Rows from block 7 of the encoder of a small masked spectrogram model, named by matrix and row number. Rows with one number belong to one neuron. Each number is 128 + 24 x the weight over its row's rms, rounded and kept within 0 to 255. All counts start at 0. After the name is the row's rms in percent of the matrix's.
After each neuron's rows are labels from the 100 clips, of 14848, where the neuron reaches its highest value: "top examples" is what is common among them; "lies over" is the class under the peak. Only what is clearly more common there than usual is listed. The data: tunes sung on syllables by a formant synthesiser.
# fc1: MLP up (encoder.blocks.7.mlp.fc1.weight, 768x192), inputs 0-95
# fc2: MLP down (encoder.blocks.7.mlp.fc2.weight, 192x768, transposed), outputs 0-95

fc1.586 074 [ 76  98 168 126 156 104  89 138 124 133 130  89 145 145  83 108 118 137 154  60 110 105 124 126  98 182 108 135 125 115 132 122 130  99 126 120 134 121 107 106 140 139 101 143 130  77 155 102 146 164  94 151 107 174 156 193 145 136 138 146 106 140  63 137 153 114 149 135 131 154 186  83 145 144  90 154 122 117 127 107 141 112 112 124 128  90 105 143 129 113 180 113  92  96 149 131]
fc2.586 074 [135 198 120 119 137 130 120  75 141 159 116 175 126  91 126  90 112 119 133 149 138 138  99 130 140 130 130 112 116 103 149 123 134 137 163 155 152 109 130 135  99 149 119 117 105 114 105 118 114  91 114  83 102 111 114 112 122 136 160  98 163 116 166 128 179 149 124 149 120 161 152 137 133 150 176 132 148 139 117 126 153 119 106 156 106 154 135 157 153 101 100 156 126 160  95  92]
top examples: consonant: /m/; vowel: /æ/; clipping
lies over: /æ/; /m/

fc1.534 098 [136  82 114 101  72 128 113 165 125 163  99 137 137 144 159 128 151 135 123 147 116 113 139 104 140 132 143 132 139  99 167 145 132 116  97 126 139 139 163 143  96 136 101 140 103 140 152 141 111 114 149 129 145 122 147 139 102 151 109 109 170 138 135 117 126 146 136 151 139 105 145 129 125 182 141 123  98  96 144  89 112 139 144 124 119 124 117 102 143 114 147 151 135 117 142  76]
fc2.534 101 [123 110 136 132 113 113  76 155  98 121  90 133 112 169 145 116 107 149 122 130 121 119 187 126 138 100 190 104 117 140 150 164  92 155 145 149 142 155  88  83 107 119 124 104 135 109 129 127 140 111 125 134  74 214 152 140 151 110 122 103 139  92 150 106  96 119 117 103 107 159 130 132 125 157 159 138 108  60  97 146 169 128 143 141 146 163 124 109 122 138 134 175 133 168 110 124]
top examples: consonant: /m/; clipping
lies over: /m/

fc1.68 092 [144 134 135 140 157 120 164 110 115 166  48 141 136 172 127 125 120 106 121 124 100 106 167 102 118 112 147 141 132 119 112 122  96 126 117  76 135 128 113 157 140  91 168 111 161 100 118 118 174 154 163 110 112 157 117  82  95 117 156 124 148  97  88 144 103 136 130 146 168 122 139  85 131 103 139 181 117 145 131 192 137 137 106 168 130 126 112 106 128 132 122 167  59 115 163  82]
fc2.68 088 [156 153 115 139 136  94  99 130 129 105 153 100 134  74 145 115 139 151 122 109 127 162 130 116 126 121 127 155 173 108 155 141 140 159 132 155  98 157  82  89 124 156 101 122 111 113 178 141  93 132 123 152 134 138 125 133 102 119 135 139 130 128 132 119 125 159 107  78 155 163 170 105 134 153  96 106 109 114 137 101  88 139 129 107 130 104 147 161 143 121 133 103 140 133 137 172]
top examples: consonant: /ʃ/
lies over: /ʃ/; /t/

fc1.510 086 [113  95 119 101 111 140 133 146 123 105 174 195 143 157 159 149 144 116 106 165  94 115 134 118 128 129 125 113 123 136 115 143 135 167 178 149 106 161  93 139 139 117 110  69 143 131 120 123 121 167 119 115 149 113 106 109 130 146 145  72 143  98 152  52  96 163 137 136 163 111 130 152 174 140 131 143 142 115 124 102 140 105 137 106 115 159 154 108 133 116 129 123 116 166  80 156]
fc2.510 083 [106 165 116 170 139 139 124 122 108 171 125  94 122  79 111 129 158 155 135 101 100 126 181 158 138  96 131 112 117 135 108 132 111 143 123 108 151 111 134 147 129 107 150 170  85 124  95 114  82 141 130 160 120  97 158 133 146 123  87 151  80 140 121 174 145 156 145  92 141 100 105 107 130 135 136 107 152 115  84 124 131 138 148 191 134 112  88 110 126 121  96 143 132 118 140 108]
top examples: consonant: /m/; muffled (low-pass)
lies over: silence

fc1.674 103 [122 125 143 150 132 128 105 157 126 103 118 200 118 156 136 124 116 117 130 102 131  91 131 115 184 118 130 119 100 146 115  73 127 165 121 123 111 148 146  99 140 146 154 143 115 154 104 116 116 179 182 142 156  94 134 140 103 131 130 126 125 140 180 154 102 135 124 107  96 102 139 136 168 133 112 100 129 152 140 121 119 141 122 129 118 128 113 139 116 114 121 148 117 118 118 158]
fc2.674 113 [135 106 177  96 117 104 163  99 135 146 109 179 145 153 118 141 106 115 120 111 152 193 112 123 139 114 147 101 118 106 160 150  95 134  86 130 142 112 130  89 132 124 137 154 145 126 142  91 114 139  97 148 145 156  92 131 142 102 127 101 155 113  82 113 122 147 115 117 136  77  89  96 144 122 125 123 132 120 129 126 130 130 116 136 155 145 132 138  79 150 114 130 127 135 192 170]
top examples: rumble; mains hum
lies over: silence

fc1.503 065 [119 115 161  81 116 134  76 138 106 114 109 132 182  90 152 109 174 149 167  95 123 133  94 156 127 131 110 140 110 147 132 155 144 154 143 125  62 126  94 162  92 165 140 115 106 145 138 103 102 134 106 109 154 162 103 155  98 128 125 106 143  92 171  88  83 127 162 147 142  98  98 109 135 129 101 123 132 114 142 176  93 111 144 102 119 133 109 108 156 177 149 153  94 129 112 127]
fc2.503 069 [167 126 112 115 118 129 154 113 154 116 126 127  98 173 129 119 113 131 104 179 111 132 141 108 135 142 128 102 182 126 121 107 111 113 149 141 140  95 165 105 123 116 109 118 104  92 122 176 157 130 139 157 123 125 142 154 166 176 124 108 123 137 103  88 152 185 131 128 110 115 137 134 124 141 164  87 129 141 124 111 142 205 147 141 118 108 148 134  70 141 119 118 126 110 180 105]
top examples: consonant: /m/
lies over: silence

fc1.706 077 [170  91 107  99 124 117 126 166 151 144 106 151 156 130 124 163 101 132  96 109 102 103 148 121 118  81 140 116 119 139  95 135 137 142 133 135 129 136  98 103 145 142 122 187 137 135  91 172 133 139 135 120 125 111 125 130 148 110 121 167 142 152 123 119 120  78 106 120 136 154 146 147 113 107 140 119 124 127 135 118 180 139 129 116 124  73 146  75 136 115 129 128 130  95 129 106]
fc2.706 079 [158 135 161 163 171 128 145  73 157  93 126 126  83 131 127  91 141 134 154 125 151 157 122 111 139 114 138 119 114 100 138  86 160 127 168 162 114 146 135  95 118 105 114 117 129 133 176 132 115 116 123 113 144 132 152 134 138 158 153  97 123 121 112 134 136 122 110 148 105 154 141 108 104 154 138 145 114 167 114  94 116  80 117 154 128 144 172 178 108 127 119 119  94 156 108 176]
top examples: consonant: /ʃ/; vowel: /ɑ/
lies over: /ʃ/

fc1.516 111 [100 136 177  90 119 157 130  76 126 116 122 136  74 121 100 113 166 122 171 108 130 112 110 123 108 128 114 124 119 192 139 162 115 134 190 103 107 131 145 102 148 155 113 142 163  96 132  69 101 105 107 130 123 131 134 117 144  93 130 115 132 134 152 129 117 148 104 122 172 111 127 127 156 163 149 130 143 116 122 142 121 142 130  96  78 173 117 149 134 105 141 108 139 133 139 112]
fc2.516 108 [152  94  76 141 136 114 144 150 131 113 122 142 163 120 116 135  88 113 150 142 143 152 137 124 133 180 162 129  99 113 123 156 132 145 102 133 138 104  95 131 101 123 181 146 116 143 119 150 124 145 123 166 140 110 112 161  94 126  95 188 122 115 176 134 140 115 160 111 113 140 106 109  84 111 133 158 146 141 105 102 143 151 128 192 121 116 143  60 147 111  95 170 109 131 112 145]
top examples: consonant: /m/
lies over: silence

fc1.437 089 [115 114 129 138 205 135 100 131 141 118 107 149 131 136 129 135  88 152 144 149 135 117 139 108 136  69 109 155 118 100 125 147  85 166  81 133 134 122 133  95 148  81 100 150 129 145 118 154 115 155 114 147  99 166 102 112 130 156 152 132 116 173 174 149 133  71 122 162 117 133 114 159 161 120 130  95 121 111 115 119 152 115 161 137 141 106 113 145 118 141 158 121 111 165 105 132]
fc2.437 089 [129 124 112  93 141  56 165  86 162 172 114 130 101 104 121 117  97 141 125  92 168 132 139 135 133 142 138 145 117 145 164 141 136 125 134 119 120 142 119 122 124 127  73  83 124 119 138 148 105 106  83  72 176 136  56 115  86 129 144 145 125 111 143 131 131 161 111 141 125 132 100 139 140 165 166 135 102 139 117  95  93 133 136 158 147 116 113 143 131 121 165 143 130 155 140 144]
top examples: rumble; consonant: /ʃ/
lies over: silence

fc1.640 102 [135 153 126 116 135 164  86 135 142 120 130 158 119 134 125 108 115 141 124 131  81 150 126 147 150  91 100 108 129 123 180 154 103 117 151 132  97 133  75 124 106 127  95 136 115 186 103  57  98 107 123 157 141  74 146 106 110 147 146 133 180 121 149 162 145 132 174 117 119 128 154 113 147  74 108 120 103 141  65 151 158 119 120 127 155 116 105 161 126 133 125 124 116 153 103 110]
fc2.640 099 [154 150 188 124 118 143 143 140 130 138 120 141 137 132  89 112  86 152 120  83 149 105 148 109  76 117 133 168  89 105 160 134 164 141 109 152 146 108 158 117 148 108 156 143 153 171 120  99 142 141 155  95 107 142 110  73 117 129 107 125 160 125 190  89 137  56 142 161 111 174 160 124 149 113 117 123  92 167 103  99 130 126  94 149 106 136 121 141 119 147 131 127 172 168 145 153]
top examples: consonant: /ʃ/
lies over: /o/

fc1.576 164 [139 124 162 108 133 148 147 165 127 128  94 122 149 132 160 128 124 101  61 133 116  96 146 131 117  76 150  98 169 137 133 134 160 140 126 122 109 121 101  91  94 136 111 179 185 101 110 174 115 114  87 169 146 124 126 109  90 130 153 132 133 168 173  81 136 134 155 128 119 181 144  97 126 161 153 114 123 139  76 153 125 135 162 136 123 124 119 131 148 170 131 122 131 167 139 144]
fc2.576 198 [164 103  99 162 131 149 136 108 126 178 184 147 128 128 115 131 161 146 184 106 135 157 110 136 144 177  98 118  78 126 111 115  96 147 133 143 160 117 116 155 137 122 132  94  68 133 150 118 137  95 158  91 106 141 141 163 118 108 124 122  99 125 110 190 121  95 107 106 110  76 142 151 166  57 104 162 127 117 146 126 127 131 111 152 155 145 151 140 132 102 122 127 114 100 133 132]
top examples: consonant: /ʃ/
lies over: /ʃ/

fc1.358 076 [ 87 111 140 126 148  85 140 183 172  83 152 118  92 100 144 127 101  83 128  75  98 131 100 101 100 139 125 139 119 148 105 114 132 118 144 115 145 147 143 137 112  81 155 142 128 125 149 153 139 110 113 125 157  89 111 136  89 116 118 181  91 140 159 112 140 103 152 137 127 114 123 158 159 144 127 124  79 110 149 151 127 171 170  98 148 137 141 161  96 112 121 129 180 150 100 146]
fc2.358 076 [120 162 119 155 171 126 102 159 115 123 133 143 120 181 138 125  97 136 118  74  65 115 166 127 115 139 148 159 146 143 107 144 164  79  93 142 121 156 110 140 135 140 109 120 108 156  76 121 141  88 161 120 132  99 155 123 144 168 154 109 155 132 131 179  99 107 143 115 113 142 152 130 172 121 155 129 118  69 125 124 126 121 130 101 134 130  73 111 147 130 139 135 114  96  80  94]
top examples: consonant: /ʃ/; consonant: /t/; mains hum
lies over: silence; /t/

fc1.385 106 [113 145 144 139 141 130 117 154 138  67 110 105 122 135 108 119 119 125  95 139 134 139 143 107 136 138 119 130  91 141 189 107 121 106 148 137  88 169 141 149 161 102  96 110 111 114 101 153 170 168 119 132 156 155 161 169 121 137  92  86 181 142 116 175 118 136  86 138 145 149 135 138 136 163 147 143 106  81 102 137 135 141 108  89 103 168  62 118 130 158 139 128 179 129  97 166]
fc2.385 105 [169 128 133 131 127 142 198 106 114 158 139 178 107 131  97 120 124 106 122 136 135 134 149 135 129 127 116 134 175 164 136 105  99  93  91 145 140 130 106 116 115 110 161  98 177 142 113 102 130 176 127 129 111 143 102  95 164 117 139 104 146  85 141 106 172 136 152  97 116  90 114  94 134 107 126 106 158 154 151 121 139 101 133 105 120 124 144 139 130 110 128 113  97 130 125 103]
top examples: consonant: /ʃ/; vowel: /u/
lies over: /u/

fc1.26 087 [145 148 156 146 148 164 112 126  95 151  75 163 144 127 155 118 152 132 139  82 139 132  92  97 110 169 140 132 147 114 105 114 164 150  81 139 130 131 114 133 166 126 106 156 139 127 214 123 122 159 131 141 139 186 140 136 136 101 105 103 157 143  87 135 115 114 153  68 152 134 103 108 135  93 155 145 139  90 115 137 140  89 110 108 138 110 113 146 130 140  99 134 136 138 111 107]
fc2.26 091 [123 108 106 128 115 130 106 100 122 108 135 150 153  90 137 121 115 147 197  82  96  98 150  95 123 132 139 187 107 150 135 135 134 142 152 120 126 117  85 112 111 129 131 133  97 129 122 151 166 119 119  98 127 110 131 140  93 140 148 145  85 113 172 117 143 136 107 135 167 117 117 140 103 157 148 134 148 157 143 138 134 137 180 137 103 158 134 110 150  97 148 139 104 111 139 116]
top examples: consonant: /m/; vowel: /i/; consonant: /l/
lies over: /m/; /l/